A small segmentation model, trained from scratch: decoder norm batchnorm, batches of 256.
Rows from block 7 of the encoder of a small segmentation model, named by matrix and row number. Rows with one number within an expert belong to one neuron, the router's apart. Each number is 128 + 32 x the weight over its row's rms, rounded and kept within 0 to 255. All counts start at 0. Numbers have three digits each.
Before each expert's rows are labels from the 100 images, of 14848, where the router gives the expert most weight on average: "top examples" is what is common among them. Only what is clearly more common there than usual is listed. The data: small charts drawn from random numbers. In brackets: how many of the 100, against the usual share in percent.
# router: router (encoder.blocks.7.mlp.router.weight, 32x160, trained with AdamW), inputs 0-159
# up: expert up (encoder.blocks.7.mlp.up, 32x32x160), inputs 0-159
# down: expert down (encoder.blocks.7.mlp.down, 32x160x32, transposed), outputs 0-159

# expert 10
top examples: horizontal bar chart (49 vs 6.9); histogram (32 vs 6.9)
router.10:140099058160071142105139177117128130141081064177094119098128112090168072175137109065099125106085096163162104135112133166115156137149112143180112134106159149080145167145104139122149115146092181155104150213147110117130110069121082160080108161212128140060129146095171108083131115160154128128089129074088149097090118134157095083122171142140184142137119142130142144116134179123085146161101163099150170190159084147125138082112156093179192114120107092123106106148158114183163120119138178
up.0:187157173111090136123090043226129106105180109177128108076119188167153110170134129156129113110133105127085157124132143138088069099136125123173130154144131104135151072118142118121123085119099140110114128193131168088134171171193153118145185112169118081125167077093168079091080171127166171133149100106159139161106075089155131112096111082151067113138151121097167137125101119085113155102127141164157142155122046180126157112118082158087169151130155135132121186110180120127120124100094100
down.0:112138158115090132146075126140122117166138064143138120154054149118117052154124093156153093115128132086178113195142098131123105150122140124141165141082143151123142112108204134201158126112138139121066160127156102150107123136168108127135127155090115064093098068079147097073115128143205196120104045176105106124116134083160168154136142125156096139124172178086131184169137137180069088090172125093107139156166154139103141099131107140091110115197106153142124078122174099155128142156138178
up.1:136128131132086137102136132094137128145101139074187113110175163167151057175102118125128138166111026087126163128129106111123138145135116099102152090112146119153121129133128142140124148121221139170116138151162132120083196139139124151156111111108128142119121132163121205073122118182067093144154172162120160188071152120136141170079097093141086104203170093145088116120138098089093101138107147132084067143147109086173169135114148085132105106162133064121096171203071167129117095118168098
down.1:056132089171146104175101140173109208125154132135199133122119095109120094097028163130174159111081088166164137199130083066089161140198126149141173147146105133093149076085132104111142132140158081108172045145093090129117080159169073079091143112100097101147126119107138124039127154124132175102117101123106148089117137147145139096097128125153141131066135153083132110109166153144122115128140138166100120192133143133124131121136072106116129159133128169138131092120134140150146177135118188
up.2:150128091138106200161115143113088170077148163127087141086153126111142132135130096159159120157123146193100180120113145126124162129184125119137146044108119162110070138102132120124157139140130144119141150133126177135129111099155188151146152090115119194153165143113141155177136100041052116093110081160150130120112107124072058096155126133110184112128085081213175142153135161131160159173103159117126105097120100077093059135159161143069108112103070092144101146134109188135104104074125164
down.2:077135102081189148122173120134149098195122114100149166096156120108081104106107126157180134113124122114137168140146123107106168070151145134118092114186196098121085139075139175118150107146162152127069080151152104158095128126082163151181152207125132152063155142126100156138208094109063131102117115133108140076160160123098107189124126077065114117134145095147176152148127113115114130102164114070155104129112175043137170180147091081159123169167090122165089093120104124123122157145151121
up.3:126102063095124094059122155116097110127109089129083128110080096099189081106129086117176093118071134096093097103106122121128124180155132160108176114151100144152145121075131108218081199164123181099122125149147167160133098120161168096098168119170143175154135169141149137059135084157220085122087134129137159123133140148135106144148109111104149168140132198161086106101162139173113132124092133101108127148176134105162112112145143120139114084161069115153150100132135071152153195094191161
down.3:123186167158109117151160123153105081103158124121095107114165135097120184106186108148067078167092123116108144143128136113121115105078095173113111191122149089085113113109100163151103137121102079163068142121148101110125189181066128164163125174116123127173095153142146082155093155230204161171139112116159115088109096117113152099153101121133113135154070109126150114165128112120141127107115121092119165130144094123160179157140163136158183187120173099173097194082089103046129123098103097

# expert 5
top examples: one colour (99 vs 52.8); histogram (97 vs 6.9)
router.5:136103136134109141116116128152115106164147091105159100036166096125160105098172159183103119096112131141150196137158070119096134104086115127130132065127122057099152112145154093111096072127098128143101146130104140147178120163101017158050132129188131137144143114153134083177113134131147160143102198114095123106132147156120123096182109172086178106146137093135133132103162121095171186165110130072144138143134136136108109105119097086167173197081095120156120122126212144102115107174089166
up.0:168110162153160122119134108120096135123170045125165146056114086155095121128154088135161199192191150137145142130128108090096163118147124123099161129182146101143098112096100112164141176131143122112135110082141098105124161154136160118103165135112110193088169137107117112157111091073130122132125117123100137100145048151075178125171121121098162111180192139142129094105110112217051143114148158083146135095177055108104204109127061154101118136135084170138107147088134128093173123157131147
down.0:160148110164181124128136079125081067095133154131086125126099191156110146169143156096075209160193189104144162103187139143166140099172161123145103161149180143107124126087130174114135139107067076116090110145103131152130153133143130121138142063105149166134101185067117102131117076091128128099124160112130093122142130163155107146144157077082127110206112126121179081123132127110101104148122145097196067115137127138101118161168195089163122066150113175095117098140123112115168142179158067
up.1:116166108202057118156153142136138049119091194167113102127114148148087122134204122132123165185114115176097167100116139120133131080148100124139101120105052108103118103162164068131162105120132112106102115158060125099117096128111067080083119102157105069157092148135123104156147134054152116151187176124137148153137121140121111156181140180203155115163171128139148102114131085162132188122103104158102154136134161152174077119123076109077143137178168156085099150110161104118111114174120151
down.1:184168147119072168143117127113153167088103170158086132154181153124175113091116184147109120120130144124126122130104092180062084122118105110122225072116101117166209105159153175098132152124125104096171082184104100125103151161124098184106119130144149121126141146132126091113106154144103085180106118146159111137109167132108094165111058143132126158080139085150142112123143118061158175143203106160103118086097170105070074136098132146061162090136135082169181106148139171096121142110100129
up.2:123156177067160129098107105199141094160192119214184201137132174101106109180156107135199115130171166134151140135125127189137134080134147141099164106147138138108145120086105116120125066098089133150130152073121157112087106105100152147106108138134095154138109104095121083060095127125096104111160129171205176128133125133158195129096103123173111111092139153080119091182095100151139105147133143175130151103089070104103123132087121167107201164162125107147111160124103098203128111109119087
down.2:122079104097091122138113141137106117129127122102144134132145091174172118116143146127112075136148138155141102115109025112106093120126173130161136139164113132168118072105151132196162075115052164080093142105226122088149141094096099128085162103131079161085122149115177164151127079120182140094076116133104147104148172143103115125175172160160113203090137155127096195162119168145095117120111138120138157111123111134128104133138116172141161120143122150140174085129119182235123175090076167
up.3:112108047119155145117146143127115089123160140081101092095158152090047127160151122147085103122072163108082081142104174208145147170135144146126099139158133135139131164103131199128133156146084127121106200159144144083172133136095137160133119131106135119095200127126102150158077107157075072152131126215102133145102114145112135135141181159063167130089134153177162135161135196094124120109092146149092133179151109116160100069104117116122079105129136045138130091122124087174134106150184154
down.3:119117164081131115082079130138100203099124138145123168124075149095127104099131165148100087143121107092180147089105129131139146151115107074098127150111134104171149125102134161113167124186110136117138139131134157130111129174147113125136135112113150085151152134160143183139112079141097109112078123164118117106158182181193093067121222132183145170076070170121089137042149102085106080114112125143079118129161094173198069123108143118191111106105105069166135131140113122166132167158208132

# expert 4
top examples: dark theme (100 vs 29.8); grid lines (66 vs 39); radar chart (45 vs 6.9); items: seven (37 vs 13.1)
router.4:141127089068106084136148156144134150121069096170098154127099139122069165091050103163169070101134141110116112157119177091147123178116157149088138095117116164175161117088149192185117155130105127131122133092121082128105161089189130116176135173110177200158129090111096117158143135109096151178098156108160122118118167111165132176137101141098113154088128164118083131148064099103085163151153087134084136145154165099140169095133154162134084118091075126116152173200133076117146087084166189
up.0:145138126202140122155136165138083138157123146143134099149144192117042115054149104157167125143089091117124053141118107122116076149093114158145171139165097133116142119181119145153090116149118117088130060142119097161140130167130087110169068066107062139163141122172138125127128159171146131193118173115134136075135156170127106118128200115102153106113105151084099147115135185098190202119161133154084095126156156125134104148113101110102078073151180147126183103131086091126085186137089153
down.0:121106148163088109126145105067113155190105111200100143189095145137168059102150147135115119131111122112107118140097125161135158147130089144162150150138125107126123071146103116153135104090119123111065063074097105132153136130088087100207120167099052143148120127112097117110144182193183125150115139123147134124131130137172139165084157128097119147127188086078111121129146114170175127095173126190127134165128138156173113152132115145109100083106198134101160173134038095119059146087195087
up.1:110107084168107117115122087158170147116111167107139119097180158129153111067116120079135153105135061095151172122148081148126122153151145099116108118157133110135168160152134241083059172171136140080192057202125084108138160119198100096166156098114106082113089126143126091090154145147088113127091156178138129121101128187107124122133086091079120139098140129125147137138110143059145105067182122156201151133160107091119126192163112152114169099095156110134133117130126173150090114137137104
down.1:150144194132141056121095149157140106131127131138105112134122147156113131167121148134133113156091169133148139141063149175127110130094168130164087161084064167132073085118136092153173110108093071105060172015110130096114094112068070096124114098148164133153118137153162182126109128148169182101190136168131174087152087164165098098153170144145156101164129175110157103104132118152162173190104127118123095104105124150154091127059148128145076102174138129070125180122094132133097117141105109
up.2:087127193132152125109076142170140160094097099119184169106105046122119135133122157074174136148095077167160136119095090102125055117109140122134132094189084125137152154134090128170142136110080140082133076156134147188179097100144134113054086119174151123111099154118160162091190144126115135105124136101153079088130177149172168090167147153148108189113113148101104163119076151116080138165119084099095171152117082127137142128167152099140132129107093148199134111194134191151168162119089145
down.2:149117100096148133099134146127165192081158112122133091114030071177132183065109158118111071114113079163139137139113103120083139162167140099088146165122132122178153054162149161125134148163172102118134141196125078106125102121156135159125137139103096088169102151131090112149142116140130080176136092114140163143082134105155175169119116076115082161101116166100140133139167085128095121126193169146144137143143154095113141099111140142139132136053069131138117214085069177087164154138064112
up.3:125130089117100130122142150152144154144118074110209079162021107154169123103062103176133144116122124120136133109157126140140093139147106093128122096148072090126087085116130118149188110164164139079132051058105135155147078149155106060121148126132130121185164102169131164117126148106151136098140201151111165149187144139123200165090073224128183101080137132102115165126111102159151162156114155126140059143143119118140136085079109146090087131106098123158132127149170102132130147115149127
down.3:106149140088123167134102110154115113146177181158158144157090105153109137073172103116142100123175167081116126092093119156149142071138122134161095094134117133081088132149092105072131114082167065141149116179142186119126085057083126136114130090158159089114076108137132192149187090113108085123144098101157166098155185132121104127138187121166142122111100109084143150128085173099146070080143121137116117127127087076204149157195114099126123214163158135174166140135144103079171117178108135

# expert 31
top examples: pie chart (100 vs 7.1); dark theme (100 vs 29.8)
router.31:186117073137169081113145115147090158198125134128174115110129114121181114106093154153183104146108089131095114120122128090107053092065133117069138097172150129145117088147163141131157138086136115078103135131160151111106122115191095121153198167143111173130159063078104071134151169142161157113055161066165174104140129100115094172114179081136163181136172157106148142093135069142121199165154150116114073159106137138125166096088084143123133110108150161160156139098137137091095127116136177
up.0:131140094141134125145138141154074122165171085118164091124179084131114091165155125124153133148128145135098075171113145048121106130088130110156140110241127107135139080104093139184117105091112155155094157133156054106135138190137123120109119101137082128099134138090148089123104082191147140098153116106088097084108128120061143082155205114063094130147157143138110113143123162098115167182155145057127174164172130190108166140150109136119185147125157157138162067128141117160098166117111193
down.0:108128215134065127172124082113175137101104116120114118119120160089180141157145116095094191154141120123146162116088179151174182113157138140147149112077122137169164134105062154144167138153146170143121098132106169124122146077108069205114119145089073091094116137129149096130140144133122108140149089130159111195151102176195046123135095105191130166138084102169159105144057089136087080120113122171161112112120134094101141146147133167066065147110144090117143137146126138088154084150092088
up.1:147152125148116149157101097041181154068167123131082129132189187084177132152144130121109110138120098111119190141118086144140136122142114109159114121122169116150126165125140104145135175189101137116132108143142170119150079098158085090186148145183108095098094115144137094142163119183132125130169079127135159165134152148081115113134162106142099113165141052126155037144176109155148098112199090145079076123073100104146156088093101140098093136119195156114141089128127126069110171210108094
down.1:126201099135112148172105156115151136014120108096140153144140095151119088094128101122102112087110137156155139206118143125066161109080136146079177178131149166124153137125121131103149106088164160118160129109127129107172082184133147174110131130120140171176114099151134059098152089118119154118120116128072138088105118137132132114097122169157202169169085160079105185099212149136075088145139180111110116154143164153167086123106087104089126140111133171170082117201138142136143161165103162
up.2:218176106087167168138165147114168116048184172115133154171138136121095136186157090146188132099111129067106130110131128141066059113178127156123107073069162188144096154117122103111141094127132080146167067161132071125101109112116119097104126056141120128127133179146166133114107124149068134128129124151189151129150111116134098100163134135126051166153113080107132148081115175150103110144152140118098192124120098179138170103138165178141176104115147160147102092096126155114109137167169149
down.2:105078172094075094168050107170177062154140134154124137164119086120127131116180079078081171130167158152191108103146093141125073127156106101185064127147120138093120158164156103170153124087144168137146090131148021122130141110142156120082144142101219136105110105097138156087107134146157171173092087079138114111196135170146138143121116157123131138149109171122081093186084158158100131151105134105100084101156131143158124134108086148188156124139116150140132117165173102130143126081139135
up.3:129122092122147098082170130122120150101075137122112093187123077118142145104064189135112162101083142167124104151111115079116136143144145063137140140090131145113132218094125147116024141112169086074142109162130120235158108139135116117150102107121161146118199187140079135151138149134107090158127147139125108135161084197195150158167103178116136173106107071159132129107152127104196135165151111114077159106140076161123140183141142091110137116116106143073136085110120120098136095152158129
down.3:100133079119130145106194158181128124087112125116099118114162094170085133100074161137146100130117207184128083160103094129137176160149074157081107090141141109115094164067095118116095159106163156131129101091128115212115192149075114150093124100128192199131124169193162152160113151130115153110139122113080124054172168156139127141164081171167129096141085103181144152107064167128123177158145139086105139076121116102089171154113145113154147134094099113106081102162143127099156152135146106

# expert 21
top examples: dark theme (100 vs 29.8); grid lines (88 vs 39); one colour (87 vs 52.8); radar chart (59 vs 6.9)
router.21:133135111072082115135168178154120139138136154132123093129106133151107085095081115170169143088131205092110134033136177159183137192134116133083144122106073186160141154123124153146140169172113101175098133123132106123158180131182145158133139150109196194132104119127117157191133178106126089150073112149145156120175101094140083159140120118116085177128068182132119133140115120098109166067052099079152143092152159112135096105158146160111075118078072136104132159159129143096162123122143169
up.0:164132120093121128102120094102088095137104170127141156157110166156158124112101120162214138137139137083132167098200084106141161095094065137156159087135170162090099126163140108124115092169074134095164127075137152096055150118174146148045102077153140111136107146171140140097192120120145090102121225135086174111143104104134121091131044173166112113119134132104154165080118078128071164121122110172148134136113130143119074125110120172160176111176079149149122135095158145097095120136168099
down.0:133173176145124145094091101129129128137166129115181155118129109152166098138107112094184154143174150110100129086178113124110163076088118134131081099103138118077117128157098091133131103170138133065098095108127153150102164136109143155057132092169109129140109151115141134108171151130143044210149137139139112137174116100147136143120114158165144139089103144102080194120095190121087174110070096110143192114163146192088086110077128157094157104188148160179130204108090155134134068197101099
up.1:111154138136121208131109178129173141127106173108063117110134084138059143108151091138069074188126141109156151169078206143096089097135110126128157133065147151107111096109133167101116082104176137145095108139174123183170147108118101120203058144149179070138121086136114138141105127154129154135168118107142186163145140079137161092096163133150095134119080075148140145068109156083170131136114072145104136178106166091168134151104141114186140138064124131129132113173141126128138074129079160
down.1:097139110149175101121156116138083110179170061084186159088159152112139098166056159123130164084164128104161097152161082064149106137066099144135121092158172180121077090018153137188122075126113071107126138125158097158104125154138126085079165143145134132144102174175116134174115167165132141122115122121127129134148120112082167144139142136096130090148064133124100113203149075160104150134095083069112078107148145169106156136112200114132115126158153148120170120152166136097110155124129154
up.2:109122138094156152174159130120125058118150127153118137116146131134120099129075121174123117097126137058117147174178137137113110154155094187152158131080124104162172136101144156101118054106175106156126167128099082087150168166171151116109174123125162124139105086163099146136099061155181126103163174183137165136068072093204094138135064154137123135140123103056110108113111136140209129121115143150139142124081125174175175101122061115159181077061133132097125130082148069105113105114130155
down.2:111081195116128135120168144152165160145127118097128109118111151134107081096143179152129113142120161119127175094098141166159114140118117084085109127184112043168170140126145119146194167157165147171085100166106151138168080143126124117139148146124093062105098122125133170121117151125155068144112140203114110088124140159127160126155107130127053150120121167109123210126150119106137146060140079174146146119101134129162116069095125080158151109102087134079171061198108096072116203158068137
up.3:112064123183117111163154144132109100162139132132135103204133096161140112126137143177157132112114126171083146173124098123106146086121121131145160080167052177152138145110129053117110042130119192072101104089150043154146166106129100123137100073163096116135102104138147147139163159121102135062146156143134114143141095148191091078155108125100174103150150120082066151093135100137203110168158164097112151171133187137133125142142111138129168082161124152142136152093117148099066127144046143
down.3:098158127156168055094100122112096071158168171155141143085123102178124133161093105121158068155154132146167125124152104142175140082062151146126184105138133114154066094069090125131071155081111130121065103109114127189164140154105168118116158181162110132130114188147203135096160191184171147114104097113145151089121111118116104095120120136136170139085159113088116071160141168132131123143143150105078047096120130107132108159124130149070081200150154115125103121077143162145148164132117079

# expert 15
top examples: dip in the middle (56 vs 13); items: seven (44 vs 13.1); stacked bars (41 vs 7.6); kind: bar chart (33 vs 7.1)
router.15:107122116155138142159078120158103110091224156186136137128176109195088125169107069159150089142188178057112175122117152147127143091117102183116150166238121118167124098152166109079149110178119160133151128097084109109074108100148104124155119082133097122116124104094151139101126117125152161136187178127169120099096154116098127129143166094172085155112073161100076116149148135190102090130134151125154146134143095130146085133118139167128099144153164125142109155145124061165047157094101118
up.0:117083167135108131077116162093070096147172159118126086119060165166162144158174143171158056114121137155162123168062116189126117123127179133142084066140096085147163165132059124135112189182110145157187110122134129120142175118131121174095130124129115166112142112166115099093114141136165131102091171126113099136164054140107129095100126098065148169130151175147092077087121167067145137120091131081092157139147098114222095091131143166119099159175126126110139180093114162096148146122136128
down.0:092145124157115126160149171109096175117120078211135147065137114144132153143067179108165164168134087137104141112149032141156150162140097107091171147136134134075098159152159098102159104151100150138133121180127159108188123086167142083123079178144152117092068080091163128114163098157118116155129126145118102069105086148116120045131102104136177114156119153133174077090151107208168096172146147112179104153125135083092118160078137135136179138103101141111130138124187142162169100158110108
up.1:158130085083154193172166168163154165157150137183089130100097120118118115104155130101135114117203142146100131117088188169092070160117126079150161097153102130111073145118094126091092128109102153086177146151107158146123091142136159145116104169142088136078169124078172083081122144098076150157108097120109151088144088133082188086100114107070160164142176105089141118185123119073132115158165113134153109137109156056123140180134080150089136149106147138208102187135189139118135103090103154
down.1:124142149131106101132097149159159102155129184129125157107156121138161132115137061105103098136157158131144077176098215160130164177099125147105157189112106135084139133127155126128116133078092137137167159108089109096151149134105168123098113114145087125175114173095120098135129145102131121146171084110175124133165166077053126069159136093079096170143080086154163114155083128099166137101091139097138131090132227073095105115126122177152123140143073088160160114121150123127102114171027208
up.2:124159161096128154152170121165151104137115126130100184113148114091151079081064150114139109130110114095130147050059120166111099196157113132114168134097206134133095149172102158079157112120147166107107146171176183114129173136074145093176157155164156083142161097107132157129105123088067136105131127145092134088113186112153045160144094172106115131089111101101111135125068087130144180096147104202150142146105127122140187086117151094185139093115161131136132127153152139141082132047125163
down.2:175126117137157168193117168149113143186171109114137106085171092124112159113056136113131111113130136142143082061137093114077080103112095181123147095129122125141065061077178126131098081082071126110084132126110122164146105190092104138083106184171129141105134118087136152158116137105163177152158079074143180086116158112094121131124161166202140188169146132083157087113104149119088166107095140115150100105155132140125151149104136149093171167158114101141117152172148210146119066155106139
up.3:124089157112118082121143181084167157133112071067122153175118150182158140127089063134078076097180160032132155168092168147129121178051148103152124162147098130158130126148133098156097107087133147150145144145128138137110109119127058169177141164078141160144141105100085155144131149136118130106157145120121150132153107178110135148113165137089127118193119116115101077184096068143092098102146135095135129165129175159159163085159125139157033119109139149105138149144095059094118088166148184
down.3:084113169109100183152117147145093177158107083158122130094113069119152144105130145115099145114086108229159103106115091143104184195163129134127124195148083096110138120169102115118118190137129147126111104099091156105189111101159129150162166144072087082104102123130123100204112158065134108098098112135027117069089162165106092114122124086085146153128142164127140190090114122135116111147144153120134114141200138107149137142125130158120185116135134151157187107180155172156125185083138136

# expert 7
top examples: one colour (88 vs 52.8); grid lines (84 vs 39); radar chart (55 vs 6.9)
router.7:127101122177209085170173185130154115148072136180144107142154126141092179144147141091080089139148097170134138173132153069117126108134170095146134132138159060113126152115093111092113089076147176108132105153071106205135111111115119123098097141157117125108127150093175105130149132146077169148181171132093076108120129181141150120139142116078149116089145099133146152119106134178178160120175164066130129166120049167093161183094111102137124148104143139055113080104179086144081071118142132
up.0:146160121145134171116130121058160145137130110118114124159130111130219137121041165107091067129086116129133207104127105145173093068074111150137123103198135127200084099103144109140133149110138127082112138128144204169120155089138140088150099181118128153149091140114120146180112169088104134127178117125159125182112079130093137105110136102167095120126116085115204123152132165117089116159069107142119133155105115147174146057106159166148161107127211086086108128115140138161079074106149129
down.0:128104104129111125186147143196179108165095137128103096082154147141117116123158145109094184200195145108124109109169138117126163167198122119132128138126132114101105154131189105128156055116119172151148152158101138114161116129093126081111150133137129081100113110089130138096077112121110105141070173126164042106083135113109119135150101114107141085215154085128095137150114184059185151047119121099158073109121129160156148072094158146049160158147038138123127113133139122148143107132139128
up.1:155137152160178116109120123198145155145082125168156162103113121116108150030100117160156063143114099130122145093121135156163133097137094106122130104143119110104145100143129063134112108124124156115172120042112141169135045108101138125127113121142107089093121177099133089130163113080094127098169107115112244046146164106127114106117150130129157123161094157144097148117143111132225136090081137128158200137116167115211126118154144106120186137114094164153160120154134174117106126173089107
down.1:128136179158136190133138155118118112140087184105131146109182123051133212121080149153118192140193162182134198147125094124144169127140122141136101079126129146142118149106127135093178098142106140104125098063106181135178159156072118151190070139137118081129117104171110113136193164154099118123133123062150148128147107107197143086132072107163156135113096090107111138101099159101178109094127127131101148086119171085144100134067126113133150097104124102171134115080078158151152085154103061
up.2:108110103099104138178106134153121112110134078178071080160068078203104148123065119098084168124084112081136137081122139108107160113184158168193094091161064102161140111103106074125107113152167120172106157166089098101104155093164153113117165140104157149140121189141121108185173163152149151118171153149102094128118123147118122186163089105086143132119142149132136150104124093151156140126136143185178090159203142133167112137150159137173088150117063066068141160143119143127094123085079141
down.2:162153137178131121116073085111159081113178188065124170150155133120092096072219109115223144139144171170163137117119088150140119108100142102059193138068073131100083109154122165146132145148131165089157103134214131115137145091093124158161168085141141140110146102181105183069144103143134124106070095097135153188172120057128132081097124132127120133119080150138114087156154136118109069137091125135092124119075137093134120138105127172100138133167157123172140120109118126116159111147129107
up.3:155102084096144193133076148150160142127119079134077209142139093119153117090128105176102110124117104072182158157071120077133088163151114121122145150159101081123139122124191118124166109125100128093157136101124215170106052105148090051177130114134158123083134087130128084167151122142101163114119102097098168116105182127114132089110135110144152079110149151138164136173077081141135152158194109139142151188101170127125214115083122089125109103149177156133122164145177096109163095153135137
down.3:131114143129161072146125133135088098156150168063144150164127153164126121116135115126184122087136153123123138119157103169170100151120104110108123125122099231177101151143122174122111133132120088128104057088143109111165149212164128113122140109058107127130142155083211196126121142104161112094091108171114117175184083120128119161158128162151119186140125128125131048098094125079146105128091138056085112061115122167108120139159135138058101089143110151107107076106057165116101126113163088